{"crop_scale_min": 1, "fusion_encoder_cross_attention_every": 1, "precondition_frequency": 20, "batch_size": 256, "lr_schedule": "cosine"}
Rows from expert 7 of block 8 of the fusion encoder, named by matrix and row number. Rows with one number belong to one neuron. Each number is 128 + 32 x the weight over its row's rms, rounded and kept within 0 to 255. All counts start at 0. Numbers have three digits each. After the name is the row's rms in percent of the matrix's.
# up: expert up (fusion_encoder.blocks.8.mlp.up, 16x64x128), inputs 0-127
# down: expert down (fusion_encoder.blocks.8.mlp.down, 16x128x64, transposed), outputs 0-127
up.9 074:093167189103129153138109046142100094065168182117092183145120069140130068134126131138130067130124146140093165140165148129104118102144135115159105170109130189078144118070113181132108100157150134154108121133101152143177117103107220123105198104099098098125102111165119101117128100113138154101144140161114172068091176131073098136115128152129122186088121121106154104225159137147137145105122
up.10 090:134105073140097129127153142129119099137115138183038119152098134161143141130123127155128120162186117126137142124114194092154072159097105100177091164130095119163094146109129129062190175055162099096129162128187144080166167136139172160158086094098110106165134136096132155095147131093158113154173174182141104215124177145171117121111118089096119106110149120087154137097103158095081076135164
up.11 118:105118122175109104136027117147155155129096163168115075124077139120139150105142117132108060109131144135108105113098112113110132123116131158156149139166146143116115089106098163158108106146110108131161151158051139164100156110167064101119066114114133153158119133094188142130119186153192097074141094098165167149115018112168192142112094138122127128169115084152120102134099106140072053149162
up.12 085:114172137097119118167165154134138130152131190069152126174136164114183145160139157187104127114062128132167113148165088121119094150139112123082132152122138155133121150094128170162098113163129042117169138136166136164059118120110183210078196136107137137081089091154141155114083151076125099167154136121090074189135158149094096107156088102067111161130130161143186119139096167144160127125161
up.13 076:137127126156111124094116095182160058135122096186123194133138119098074140098180090132141113078104116180117148129171146142105065182152097149120160146130111137145165137128107193101129119137088101159123083094086135100124137053129183134092139162118119168120110118086067163105129095142116113103208123179105109182158143102109131149091164118171053120169131086088124127152097100114093123204129
up.14 082:157130124114096133145120145129101112141175137194143144172122067152143106108136097128123099154120117115105201171126107147100137122167115024132161132137153043134151145144178138150170154130126132067102097185128172153168143181102184136170055158163134126121133128094089119121122085172082139111060143131051135080187120102165121103100122103152126143128091180113099090156159138125138074090130
up.15 117:080132121104100137081140075149119132142139055123124080091127135133133069103122137091067139171100167115100033135134119154150141113071125100091068096108122107140117135114179142155125136134165147157147157150103110147109163139107213119170146164156128080098127133109096113133175104120144115188090155123169107112079134126138113094116118087172127116131114073080092228190098137060130117124086
up.16 080:107109161117105108125112079149132186171109157141166187153070099104123118151066096136133177094141159062135130115146101117152168098114146142119150118119146136105122079163180128133167104140059117095104186122069142137127144145116163084125125140114135098098138120166186083107167112208201114088169118125138186126119079200127202151127109128112136151127131157181139125210077124142154114099149
up.17 095:102124087132184153137069086093146105102108119112148191129111128107103088118098121122135111095146108142159070107100124147118131139101146144097146120168170124178097101077094155093114079103185103167134162122180054125143146174096129152089104129124127159130067117187155127100114103112125204092170107129199139076126109095137142113173157174090135088111060096178155122197122123116127057164105
up.18 066:131118093127079120166112096145082148150213162126132130120061094048145139152070096162184140142170147159160119192151135123160082113164114137125167146096159062100133122135146095146158145116134117116043108124182109123082094101112193144089175163076101109076124081158152109158164082135066116151149104164148110091139094159080138160145160140113140140085126100096129067148129130118134149136146
up.19 186:125157102137141138122134113121101161155078104107142129122177116114095095123251151143162142110081056135141121138127127131119104064142135119097078080105125134132144110082143096166091106136084064133155142158046103110047120123090132096148118156156161087104152087099114108171075147196099032118112103132125143116153096086113133154135151140169128120122163141125091156132169148101060136153123
up.20 101:155130090122124095105124105111167087119061114123164113140118140123149233104182166094124126126160101115168133175093156120111193181061133202125118163117134174202110174100147118141135171157149146152235123124113161139139113128163114089098126117158168100093142115160147128099179099108131190135168089161156124157106140137114104146143118125123167092093087124153101130188129082139127093090153
up.21 066:120094156117134193093173160133159095102085146144122170100102120112100148120092101144179123124065130119138119144136163132136142159129070083136164125140134171122126148128135166139155193146132125149132035174167162066220123105165123127077156125152211126050144130121160136118111132127136091132111134116153149104096147128050091122123166119139147137093158110122119105084056087071121082114186
up.22 095:141128131136154129075110153148094114123163147075110119133122141156170120128167138120127101137140078137126087108141131118162170054086183042113109098136082105120111115149141131132134060115199128153075108164068131113146120138146215135208125144104158069156120137166107170095158113125172150122063149087127085111130126111158163142169072144156086107110045100113094128205124125114115116108131
up.23 101:135101106158107116093206145153079152098152082158140168167136192217137106094156134121088154124108089117145086124137065097126128128150137065126139106131106108125080093144124164091206119146163143140116094114108148100107120122149164106111115098110162153128118155108114136147111084080084113064086121182120103152114128121163169145090161105199107131080145127077212110137049079122113110096114
up.24 079:195130124147143103160103112141100153095104127138092059111165127141124125126129142095078158140036165133139123135201082133149090156149104184145122122170154142120118074113140137104141137123095123106126131111106118160060135084130096094168091104114155102181158151133151143162116147144107112088106166151159119202080046122124184159113136121113168128180204129096138122033119122183155148095153
up.25 085:125115139138123105147180138143090117127146150144149106159069150123113157111134117128125133135160135120127112119117178129192201126066183063114200101147138093132121109121174128126158126092181104166097180149156157126123145138096129151140113114131119107151136035152117187152115123088109115169035101112196110139189182099105090118121165084149101179127169137131145123118072080134104103071060
up.26 091:133115091148161112129115166156140117145059083139095073161213120118056107153151147163143204133101068125164127066126127135122108076140124155133141086122181148176168078091142109106147159144103120065141141137096127156130126139075122105130130118107171133121148122095144089205088177133095107144094077137142182207133118133155103148149100105134131124116122182165085169063170137145107131083132
up.27 086:132115116134066122165075066129154117146145168165119116145092093157082142129124127110151119149188147086153110113111141132118092127103123182132139146120163096129092132158064175151128122136120155129109174103103077107164146145092140148138081064050091166127173187090143111111148149160092140093154152100146134169068003152175164114102102158105135141185148119156103099139090147129128090170174
up.28 101:141111151128110101127118110131100223088151080153163084125144078166105172092151131153138163133103100156122146128117169113102112104100087155118123169111113118170157145057104147114138117129153116147196139099103165147095159138073110174135107084117151178103128103125155082174132165135126144114107077117125180125070057145147145171163055122088134088112041083100095103110170070129083084115118
up.29 104:121096103132126109142102148118137118128099158165076162137106173105167172101092137127199163055139097076135100186083149180208112144187115180136123174152129158152093140123140149160090134110162111170169127126135113132156151172198087102114097092131142128107147179209167084076128122097162128116195119120187109148092108136131119161144156153130172132146071093107101088100101098093135100128147
up.30 139:156124103171109084135089138107122168089082129147071105128118074133168164106117138130091116090143119124132144124165072174140126149146104197158100115147112153163098090061152131140104107161112119144168139113120155199089169093190099136137104095101139131144186131153176131129116124102113104111182126096141121214111096152185138217149110107141104141146172147098150161044126075171100148104184
up.31 072:131099151097127162124167103167133107072196110076142174079116136167126150130081140136111071168117127081062104125139121184202115184157133135144136158154116128111107096136141153106124143042119152128168127144166160112099143074125159106118163130082112147112084177182209164134166105150099128148114197171188097137111168086120110183127196126119123156131130160104129104155096130129165151152097
up.32 110:149145117107111134102174152170101159138062127136149090155127161089141159127141127090156201078059174131122117145089113098128163104140154201107122070167129155141128116168133098129104127170150134149131169089103096154088095143101124183104138154139162127119118045130110157221111140087112094134051098124136092041118174113149120093157134162135173149139180106158154137082151116183133152132120
up.33 088:143115143131121170200181174138146174081112148105074106088105129172129152121075110120108134101110131131122069135149134133148130201140106136145129076125136071119132106129157152088106138135063152136134208114169138109051143111160102117111104094144112106139135107157134166140104171110102115161075148097166135180091169113118133150050169106148107112162152176050142101026127128139134161093110
up.34 078:098128105089165139102064131139113114108136150180119119109122145175126133158043167133177055143098163141127120127086153076112094165170140154122078125178147096139093148124130123194141125139083152114139115141108116149160186155119089110159083103100127133173155187160110134105125164123147110098240099177142159149099132087092120130098160128123099200121096118171130132065148098165149115191167
up.35 100:112199143132102121149176136144101103117087119111112161140082130102165113152160138150120143124115134125112153159095131201176160123151130129072074113144130139159133146132144107129099081115142114077097121139128116116114110129061216162172164217180136089137105126141136163118127124186131162164191088176125089137133202109147142200166107109148083128204112135124114162158110222124121147130143
up.36 075:215137126100124112139128165147153145153150156127143184137151138156092182130136152181118142122119119084144164105124130156148081087174119160117124193163133162162127212131091081170125168094186103098124140117109145133169140115142079127115139110115172150068113132160171164107110135078104126156203143104113114166156145113090107134109181126146156120077139066146113106028159161154117130120212
up.37 100:138165128141112172103133114113150083044134141152085175135083084085134149155122113193048105107112081117155163118124134161135172177079122187192070086157130146184175159120105162092123187108159100175122151111190147085128143144175172152166166128106141086102094115149111169116116127130150114148124140142134059133206100142141107156124092098146104121154115103113099144130138114097106151113191
up.38 103:102050107071096149106113167126159131107067116157143171139125145122151169110120140128176120023104110067124113152099144154154173146182157154123137139098141137131092113160079121114111108073151138100179085091148096114145115175144126158143151168073126112102148153185094162105103086136146156121112157143083098108110124125123085114106187169079141179121101083152070104145151104175195065125139
up.39 118:099175122129117111131152122138083107156143134161189138135162090122155116159181108105190164131095131151176154133116086043072142105135094115098062126173110164137160154107124159192134141149135102147122122143105093143070078120121064159096130156164181105120089114115086114138120160147088073107152091107154119105146113108088119184165178126149118142119203070135137144063150114142079138110207
up.40 149:108115145107120136044162130139122156174123091160166144169199133143060089150180158095133107194068106128126072145134099087105110127103128085076141093100115140138112077121147136120171131090143124176102117128037084159127136118076138091150114161121129134131151107058074141170117142145127100100152165074131124155113111127172145168174120109177110144029156111131158149155111154149153141093105
up.41 062:149133125058119109111216119162133052142174114111098089079104113140109113118076186120097172122190103056087108164163132128169108189123156148038129118134131107096107124153119140146101151090130181120068156086187155097140154132147129115154076129107105096146114156104136203149139137134132147138118184105114167174145166128151149128141154080150157107113179096089118147122120144121086181104119
up.42 076:129114008128102117166117185136080159113128128089156116127152170142116108141068138121175164202191135159120124155137134109156119127106117106125162095096145100113132124112147130136101155140140205176037144135191115147200163156070096172125156129116121133117126121103140127203105138115083099117064076142155110132196168164132112105124158139134142138138176109139147112133137107132127198118100
up.43 130:176146099144067139142187129102108132118114163125065099139117127102158102145110114147136202161163113070156128105104162142146091102188064126132160157134091142094115130129130098124102146104128118104135165141162124148123192142140139220110133083146121123105116096074199107188147137165057171119107091139149087183123116145125154134111128130096097136159116207109133067079061172183128135129147
up.44 107:171134086142078072095140186161130161136170129134173132109129160125175149161166109162096148124186131128156128097164125130112134138130094104125171093109000142136083106184151124140142084148112145115117114107099172128106111170118146179099137105199102183123094128092161142147096120081143162125112041090082119119146136101135142088165157146160053148120141136138117152103144088087117110150168
up.45 122:164137116115112117164107104097094187117122141152117079126154154122144111124116126156146145247164089188131084156143159156102110176120128155126154109072117149094104150129182176099190128139131172103165142145117144191154179156070112080147131084112063167124134128125198099137180147131051161174124120149101154099044154186139101155133068129150137122128128117119140133136138098122120141159132
up.46 069:105034199125128082126143120161112165115103115134159147165133132187049118151147175122126166120043101079115115125167093161170097097174157123120145118148106149110141141084180073130090142128114124114113204107085138118141171098138132114128122161087178084159152145125142180205131120125121130150152169055163137065110135117133131099112196103110131131080159151096101126128141120169145123091112
up.47 121:127117170146120093134105134118137119124085102120186164133157161122141163122116127060106112133106152065146111120099153141145176106166154203089164167101160134155091111116082138150058109130165160173098142081141108153133099147090075138130158109123116176112120146148143101167148099068117153118166148126185149130047102086151098113172128156117197162085077096169133090108136119192137044171160
up.48 086:090123147113133118126087108213197155165123153144158116107118152139061151144173112098156143168108133149102152157218093156095141127144141140087113142124129149113125073093103131173166154085114114121138164136125163145128155133111149107139115058178100131176171148154164166116103122076142170099095150157132122198138152135126146097152097151136154186083158133138255142201109130130138117105115
up.49 119:133126095141126149084140140152130113121114095116166111160187129113102094131175126107157122128035092107168111129116141130107087127150147089106105108135127102142185120096107094101131104111143113175103080147025045149071093102123127118149159170154162072143140135075069142167112111146135081146168126105161123106126082061143085174192112077129070166145137116102097127070105142132108139118192
up.50 091:111142106128153112120057091112102116106073170165151076141052123127174196093126131162126182104168120111130152129103138183161133086121123166140147145107100149145121121131156112190089110159089107147235194136067132161089101146168056146128104147112133087146108107138192126152093159133155137085160105132122155141064114105122132111176154140120122117085147164157088131148157127173133090134189
up.51 134:115148120179149073065123127127125104207101146182124089103218136168137089127158142095124144147062116122132081123136089079057075103144131104100120061108075111154088150101157111105129104092111115176177118125093079145123125099108116099141099102151164120116180150090141116190073127138075092134089150080119094153062088085159115135117120105159118130095173114137158140088088117137131147097138
up.52 061:071104139118138152119127076168127113093147133083163107172112076108111132155128141106108058186120146083100141136116156107093120120041162145129108112170186122118123121161107115093122088099131149110103192082093058130149131122127195089135110122178115140214132145137086176093140097106148183125108124161112119085087148116074145155127151139085151142129114092203115160176113179067168102145126
up.53 068:156193080100144137148119144171093084101138130116094141119119130137140135149171135162112110135108122113133157161139111132105135151144164067123111120112131113095103145195092157148195130095152121065074100150146205152133166148156151100145147161130063109165115188142178206049153089135162144093129159102074133131098201164041144076102126142097142118133180111130107083141130107076145147121137
up.54 062:123117103123162160186138138142107101185178111099155129066079162104103146155106125146123152105143123076144102162119142157149115137160065107143164147111185103099073146141174151136158180061146107098072128124114179099135161105146113134134084174136121140091171122117127151095155132149204130093128180144074134132112191138104083093163218088103159142118175090132141151171080077145130179138095
up.55 104:150142153153134103140144091137164151188101121097118140155167188131068145134122159068096136141101140088118137064164116114097147088135185165142156140086225198158102135165084097128114110174141105128104155163127114091091086085097079137142147109087131117080149203127134098151097107134095174120092182156118151215134060143156117141162105148116143147116169163150116108137143158183141113145105
up.56 124:115135216150163139163103113136126165098099081186156104089124128108172201175129144134086103105110078127119144130111117207144130157106132156124116145103112136151107147110162124156156123132156121129226122132136118138130171166126087177117122108108169139090176116217171158114169184095120121088149146094131116145053152148062080188173145159120149123157103099115130148139138082118121077133173
up.57 101:126154160109140138124184125108123091163200168159171112092115085134102080127186140157142129064091146180141141154164119092092126131131063100092140086072116079101093130206122141122190093167132081163121076143102107120129156176157228124112105152131131149129121106110139145126146100185140122117165119099107093109180133144121145165126068107123038148154166099121162136109134129125075150098126
up.58 090:133134124187126133136066087120118125115089189132144124129100138146189166128179156148105128087096126145111119156105092155150156096129126152108186129124104158135101060169140149213082133147165112115233097164114134139098133140171090130119080110097146061156141068157141149079148140100121162083167114119154180132142085105141154161171101130067117205122164159132103128144149097152127067118099
up.59 110:116145134119159119094169134150143138138082126154127085164161141111046132091143134084140094089099104108106111117129140132139148066170140192106145124144077153111181112119093104127083134142138180132120166143072139106101124130047108113133112138124226135165107089120095127151080118159106159144138114140142126112137114044097159101132189187174095098090103140163106205139160070145064113179110
up.60 097:145121108153072143160226164120100134110108119136128090114125177100118134146135125115177185125168115052133137124095227176133083174128098111129102166103085081128078157166111115128131147083144160132098156110170144142087136120142178193146071105135070151078152108113188155124163118144105128147067073109118133150144184117142135114084136126113141096155095111085110100126096142062082130119128
down.9 074:157109098144126059116167185119168114152110129116213088096173181126139166135119087094147188102089149121140111097138092175161113131139120113073115127098073132121094164138120109084154092118130143126140147157119096096145148155121065158107129143167124158089156099118163135151144106118137107165100126139141109209131087108191139044111119076162125148128131107105118152000080143113130126136130
down.10 155:153115124136110151114109108152120182167143170112169131131126172163101139089146197084094099130086180124154117087138076128113203120163120139135109141131128165083134165113123116186080064140210166170154101112157124123093137103100171072130125092122123137096106111158198096150098133125118110131056049131123132129114091202117146130118121172162103203121126182166139103151143109172168128136085
down.11 105:155109093102188109170203118114087145084144146075120167117125115123080085125129148125052149143151092130135116122171094149121123146152148142134089108132082151128139142142135127094131148115121117139067125123255122118152111138170153113161142123120124088092097078111098144127126107088080125175070163075085103145127197158092108188149117049139158146100105196127112160117164124146154169146127
down.12 090:137088092129107102082067159138132218116101058123100104118156090127093198149123126067106114156171118081104097061144145131170112124095122114149134105151130114110168108110070106154130135136119212156118127096060134106183115167096101133158173140187135118175151108134112152163171129165153108118093088148133183118099082101180135095116156125174126088135144066127090146080127100165107134146103
down.13 070:139092130098128135150143103123100124120156141093111122116117196141118120086129220072074144147087129121124126116137147077109149098164150079118074116145118122092095160102111100187117084103166164120141123133188139134161132139163188100161165087190140102101116069162154096131069192142106130152015077134141112144124148192116140121159127156085136186117086148173108114164181134123132139115125
down.14 079:118130170154100079127158136154117101109097132089124146099150123128115141099151129118173158118081087151137116136167145170081179122121160168057119173112124196123040133059083140131083073135130091178080124066110080122117072099116064118091191178118116166124100079160153150142066140118141105103125142144119140146075135163132091132157110129119166175143162055100155129118091090120128159147123
down.15 097:191135160162138133200133118081159106096085176147102173165142129114124149114160095126141115108141110162194157070153121152109092101152158158191165183134135123156119117113075132131100131124115096120157131125184153088157103125084062117086132136093137177108137108109125132115097155146130085150202107143110134084177098141087082178125108185071116163143089137174108090078152147207084154098147
down.16 084:167129118176138142124153160122147174078131107142117135128158117114157155132075102168117152155155076188194173129091189156192145135142146169131115114119178085081126125058095117084077114055172132160130149133145123144140197119162147139118121109119117176109130123122100167148145090092102174145080139157173127136104112037124094089100132096098157102082117195108112162121133079140110073153089
down.17 080:162121121125057063130173163143161134136119134102121111107121118134180162157131147127096157122143138144058198185153129122115178097089127120127109102103108125166076148152166150129187094174130106100122159130095176155139141088121123054116081054137147123101151088150173097097168128121131134139101171097111111245140153136135153094095085123133114166158129150149124118077076093076180121097109
down.18 066:070137114208140104114177170144136148152108132115131110140211101152153167124162086132115120130164088043135179124100146175077180064094157131136125094170132168086107192131126183089101083100095154151171125099077148143095132153110072106129089094123100176130133134151169174110153126119163134129090092133142154139106137094154120069088147147145130138154127169141151153060162182143166110126133
down.19 158:164110177086136102189089160121099080126152135137144188162047133118106116143115086132133146118140144137122149148180144098146157170144094102097160097174109106137133170126157157105186147122112146107067130057176144113227136109139127167088117132191079160149128130143099118105136114111153207125131161111105155114135157159119100112135108068099176111118131072118150134134091159048194114166148
down.20 099:109116114080129158166135101144097121123127158109076104136127162076141110115059162173090082166117132179089103143165121072135088165127171103166104133173116107129177130161132102111131183108104145095140186113138135140185143104119212131125103118138126100116159159143079180134121163039180123157141150048104112085158084144119124115113120103154109129139181104113167112148056127079182171096107
down.21 063:112151110118114050157067110155117130165185093106191100154078160077148105103141149104134131147116142117144110088126087129139113107174185179098085099133068143129123130121104081117128082135083156163115160101130096176077187171201117136170097146154098109147132121118121141168143089074118135105149161096132097146143054121140134193175110084134157187126085082126171129157160101174146102166114
down.22 077:115145137173122130176133097106157100139046086151140111124137066065102091133106132068098133100149124127165164101117136114102126209123109143149171112117166142158125140108084158147148135114156092125166158148144125115094093146097047129079110115183085170079090129110159113142100147106091081168182051127123202169157063093105084123097103156112135132140132183174171142114128134132097175135144
down.23 096:165171123128109132134110106140125130121101156121129117075129123060176155155119150134106114125151143137134146120126149180133147179069122103068167082127173126117192203100129141151154118158131133163156162124105153147125110162061060132126183126159116157119108077158150126132140138077135144216142074071099122077150084121148088160150043138079116145194120119128121072098102157139144176185162
down.24 090:129119134180101143078135109038156125115114155106111205132121081185108147139123167123144123135185116160133071066125152105090169148097149111103177104121127055121167182125139108093114085115155109230080101189154104102142113135189148107134118124129109101134087101104123104093145139128132162129097111147090124105128154157149100158092125087152109187099129156179089126171144042107108118110137
down.25 089:146142088132135150113072088183150137127129137120125144100133124136226125114149133107109143182145187129113132129117126160041145118088126163114052165140168153131135133100158149164121105149146180140154109105087112134104176097133117123143129141099110144134127168130154054090108109130123120136151066112144192145096057167101139153079055177034118154136081119177178101165123168114099104105114
down.26 093:101137176093099115108164121121086112168220149097180167059062130147166120176073132108160101106131156149122107193113123119116144162194133101148101093151115099074148148178137151158106147112141188139126121114131177121123130098210119172128141110154099126185101125157149143100147065140132188145110156182101106095099118141093140138126157128143116135143135115102142067219142102075140110162121
down.27 102:114132133144095136089159155145104182128144164118123142068108113145087169098112179117114132086100127187148166102178126175145179136214129136124085115166114159110116198093151116124077080092161117141118139177155150131103130147171170114143111123111141127083112078166125094112092128117133119118017101147150116095105169148124076163111127134178127152100140199172132120082205115163128147174086
down.28 095:057123133078107091141171104157102098125165150104105100132075154102164076156115119097136101104166149133111073118163095166130161128132140075085105085118118100123139127187184131123075137127161169108070172159151150106165075122162176090107128125174141101145174179140151177098138079127145207149089142141073054089132165146175151089101138118160103149154156177158151104151109148135170162114111
down.29 085:113137081115112091157064097138134128072060154112119139094171133127100126100079141139100114130152180155128075109178131087068114129086148143128141142169120126107129110144159070131089123117073155114128197161193165167129145067202154115160107097095137162117173114099080130148157180109125131121140216051105132123169084143152133173105120092184094102128161105100135162118120099119103146129092
down.30 140:124130126142128161114175078116093167105153204074133185121105163123119132126099152126127133139151138165106097123114159113084180115129113103132096146194146110078137216158129054100102156059106191144104154129184104105132170124147213101153150120096119090079108098088132139154122085152100135144066115127124182089139134162121114141099145104133141138077128149191089097168145111140176153162075
down.31 068:127121062146118138075130129162114158169163174120081135114113102112147078166115086132125167144116166096099150143129137072061131103055125046105103112096152113170128091105109125129183101162137152166108100125114134195129110144126098201108108125163150091148132142087100170129111131109145139066181054104108187125140125139132106125132062119112144091122130177164119096159107115074197058114128
down.32 111:141124125091144134121031106131145111131154107107114120161102105109141134126069128118059065189178172116141208156151173158107147153111200063126142159116119147073126139102071158120115151126158153112132146097094131139208160116152166100108149109131073145138128181116132157068181069096146181161177150163146170135123141093160139067139140125091106108102108104165147124130089135089152122131154
down.33 100:101126131179092104069125063127116125150145165113116132126125126161102136120151172098105081124214138119103135122098129167036163065087116136152055140090131177084134141112145063175091066125156150155121122120135128144124126120136158109129101101073084112057096099120154067133171073143151105152100062165166136091113140152135136119131115178089136194132086141136098152169176149154143107122124
down.34 078:138136109124133126118156160144112132126139164135131138097129142120058081034200118128114152095086155152119169126187071132142120100137126132094143089099070133144132119115117133079131137151140096190130109128149119140100112125175140153140128145116152082132079077126102159172158123112074104118062162110067120166108147150170131192206108027129138090099191136086102107145144133068178139092130
down.35 102:147057118132132112075125133118164163157113185150148138160160101169066137062131102112143132130064090120170128095135112101086156108125164162182177177105120161081127122099132153145165172126137126154127112113131101155158124079151129110073166080099122183146139140120115051081079114119141104088062140144159164147115077154098095071142159171100151173057112129168133152128177107175152101110098
down.36 084:105126111153117106056111118143106147171142103144129122078099161116137106140081201087125128109062120117022052129157118056120147129098104123134090083152103103125150086130143152142119127154120205164136124047110134239116132150171129133100139140184112104137114133119137135151207117141153143096097172118145132102120125140149143132168126107132119134123133143093180114175092086139160130170081
down.37 082:168074123152128136101132136111164115165147133115157157103188114192108105087136161122156093175093142137169051090147106098133139099105090080090168150165129137124124112107107137158070099106158223107146142143154101122134169155093098118121117139151112156239144134087138082136091106105108144138121120125143128178124127167147157134096095128095117176118126089172097075151205113202119085092095
down.38 092:065150130124129084133069104127118162173139148093131122072137091105157124128102147134153151155106143122150148152141136125121136160153093132098119126121122159080108163069183147106118055168048072130132182132145123138132093103194068099095143094147125162089128068164153088104107144058127122144138122076168125167122128176143105107139081129127125157120209182105170086100098135084107199161093
down.39 113:157097110112099114121095128125136103102137144078123141163129147116125157117126140127053082163158135107037123130144188152101160130162172097106131087129121096110096135128099127099137101140142142110172186054111132091199135154152197126116165139135111139106127049155139157115147115062173169150055139114145160142118142105185131084193092112122179153132128113129175090161101174056186105145127
down.40 165:133088136140116135181157141121155125108117155084110132087101130114164167120154117144101139065153132159093168120151190166152196204126146096060139101120127080069137187107104140138153070142103144109149127141153178146132073117151105138092179112184095161119041076139148144063121085075163167125089098137069184131150142125122102140120104108077144142165091152146090106112098110088130147151146
down.41 084:087127127150119203128119119103207158182102171078077095100158142166106112090141129104129080196114155199163164179091148187071161075123148129144109100087113138143137129115122151114064068149148165097132136162114191143099137125110127059083135109102140143111145097141154089101098116107113158113102106120160144132172100137126091169128078170146102209125078130171117145151132097157099117140131
down.42 084:127201154151118159097141119142096085129121130121080140120137129116180142140128128137117110106142121162099203159072124146115154103119158116115125149164124086118141068153157187106172076146164149094159118087089169083072112107180136138105128129091147082068159172147112120092117116133159176141134091153121150156106121081140137146171071147050075179154061123127131135167141152113101065045173
down.43 192:135139141121077137083116109133096154150134161114148140121162128158124165114113150124084072142146100101117152128112141136105217104138122126135082110134160147056117173103099155163102091119228188141166125132137162114088109101129159103113085092115092129110098168161177103092095080094138141123069054137136122096136107188123105127138107173139132210097077197181144134147174124124160063103133
down.44 102:174090105105115131142115098100112110125122146132095132139190101102109117092110122097113121160112155112128137104119171182153146171146137112136146122108253133127171134079104158098107163108162121149140157084097146154136112149067117083164168156132101098154129133164141151171151070090097137176131142199159132119099137138168090142100117158105138101133111119150151142141082203201099239167082
down.45 109:110112127164106123123136114138137135122115145090121146178141089123095178092139109109140059074161137094107130060086135195110184114122163135173091179163132137081137184116168094101100153150181128169129187125113156117155087124136169119087137130065135133081074132138091154105095110102163111130072028145088124120112117116115083121145155194102132167124071166174105113143185122185129101121121
down.46 069:129155106137136140126118177092163104137099173098162099116086092140176117103104108161159154136121129175108171206084137115082204141150103152133077080085097119145149075129101231101098047130133154163137103132167168173165121142197057154114130124160087147091091128155150108123154141135146137152152101102060113133098170119083133128140088123158087142157125117115104108133118079137159132168167
down.47 108:175164113107122143124078092126119134164181164112095176094081175087131157125086151140124106160175119119103203163183104102107145166110132099182113153133130146083086146171163078144135116131166087183186168124105124126122146130125158134133126112103132011085174120201172125109123135112131178118109126126128133048182140204139143133138126145130089140139149106137167160145086135152099135083102
down.48 082:206118122142135144116149170050156141071155135095111149096142123154122125144055136129124112103179128112102122173094128182146095182096144107139163143130133112128113152150087158114099123183149119169149132091129136138158105078112087199125121178108108094098107082156141152145158110085131128205151138130096163068111092124147082120153108058112120114133174138089094179050093111200175163146145
down.49 129:163149134133111072137115115114105117144135151102126184133081160100114152162146118125108088091143144152060170167144146135160197159157127105089136084135131128077105154122119167155144128148105168177141200074206124096189100176138149142094197098178109177143053096146121112075116133056134180117074103130120143129160144169146140112155138146084190148141139108128179135162109160109157132176114
down.50 091:144145134121136105134178126111139140152142142124119166152146139091149153145105157135101121140134124171137079085134128056094071160132121123120091164151130149073148175147116069008100181068092117100130131104177133139172137104150200129160128110131067124133153102140137099160182080102107107141103131096108107112137159143113075148072087131198168173099099148141148134111083112093159203082091
down.51 122:167133158100098119199090165163120114070108144089113194113127121096159140156166149091106122047130169133069155174147172145127178171147141118089125154103195115078157129117120171151143110196147134162104163155149181128124109143167091095123198168125085156138136089179158157088126148117169168089122117151083167088154187150124111115141134149077141120154106098101105095167124091107130116159176
down.52 066:134145080163139132116104135122117148168129133126147129171143118110118100097127090143127155108130151143135189159147083143151109067149108143066128091132069104191106117123129144109145161179119056135135129122152134121111113153100165111106096075124183149062118077077128104142119160134083051109109104081119123246130132078145079120190103120198154108117133158140136126095204095074135133133172
down.53 069:091092145146133120080153096113151115142105126129145111102186155155107097101134132144077131160139139125171097071120126153122114096116054155157149116102093158153131134079124089098066065128111144146125154079125105120155110075084142110154109137142169136040144051107087118190172133146099085196090066095124108150095068133136125133144109183181111190127112109123149208113109117149157168122150
down.54 085:123155132173103136114173107123128130169112116128101121073170151210143080082141169089096103194104154115152131103131125154086150094168162151179154159105115197100111141098110116147091073114125173138193151117117100165098117075103169130177123116128118173100121133184119081159132080135111156124116078091179121183123070120169160137089107189147112180118083136106079115131144153202124094122138
down.55 110:132084152114130150125060150109048127061190114157117177126080115144195150175065124149165127114161112147145135217096144050179150120128116116142146107181117050087150085138160145139138116091177152152153127117134191108160157170157167183140091104135113123161151124153159112109108140135169124112129108159141062084125153185120144119121108151116143119074096137125147153142143095140090084114134
down.56 119:144115031098131125136161120134134141139094169087075157057143136138131092115111138114142167193147165164075090095125138110055135128069119154124089142172146176158126146130150131084142143142123155148072148167086117126179104133170135075144137124151143112153178121130110207154096096149139110135122172107116117133153137196150126137092079143189138105117223117129179151163084137099169155133085
down.57 092:076143124167072063135113125127131156129090090077132118173171098112124118103132124095129134158135123150177114055116165159138129120170145134097146104135143141101157163088082114095069151099156128122106167121152128139124093142096020074140203113166078207105123089107061121139098159094115123143058140107127139163094173101132172101139121124113191184156109134134119129101120169143135169165096
down.58 078:128102099114109098143191120104134122112120122124064120124150149106128131183058118087081178180145107177133094138099163067114120165112096147159068134184130124140194206110123070104158161105098174120097150163185152136165131117154168124140146131144140145103129096139122092149079152120115117166094185058082083131170129180167133163093097062148140101131091116152120132096114165125103193115118
down.59 090:109099180107116165180118171100108094152162120104092159134120106080179067101078118106147133152089124156184166161139124163120121187156128097134115101105128112130095135112191171111132155100180094137146133132164132109196131144231109144080117171141085107110146125156157094110132129111090096147119141147108094081127127130108062175123070064103129184137131098127142080130122192092179170121179
down.60 130:103146102132088149098152085113152105179098203075123110086168116176146112130176127129081082123148124145135175134139123166094195067121102155180110110127135189072119163086126142177087073140210160130136137127093109123087142095102130089091143116121127151095074162176193067129114107123128128126099063143145140153140107165109142122112085180099123166144079154108148136178186126164141120101126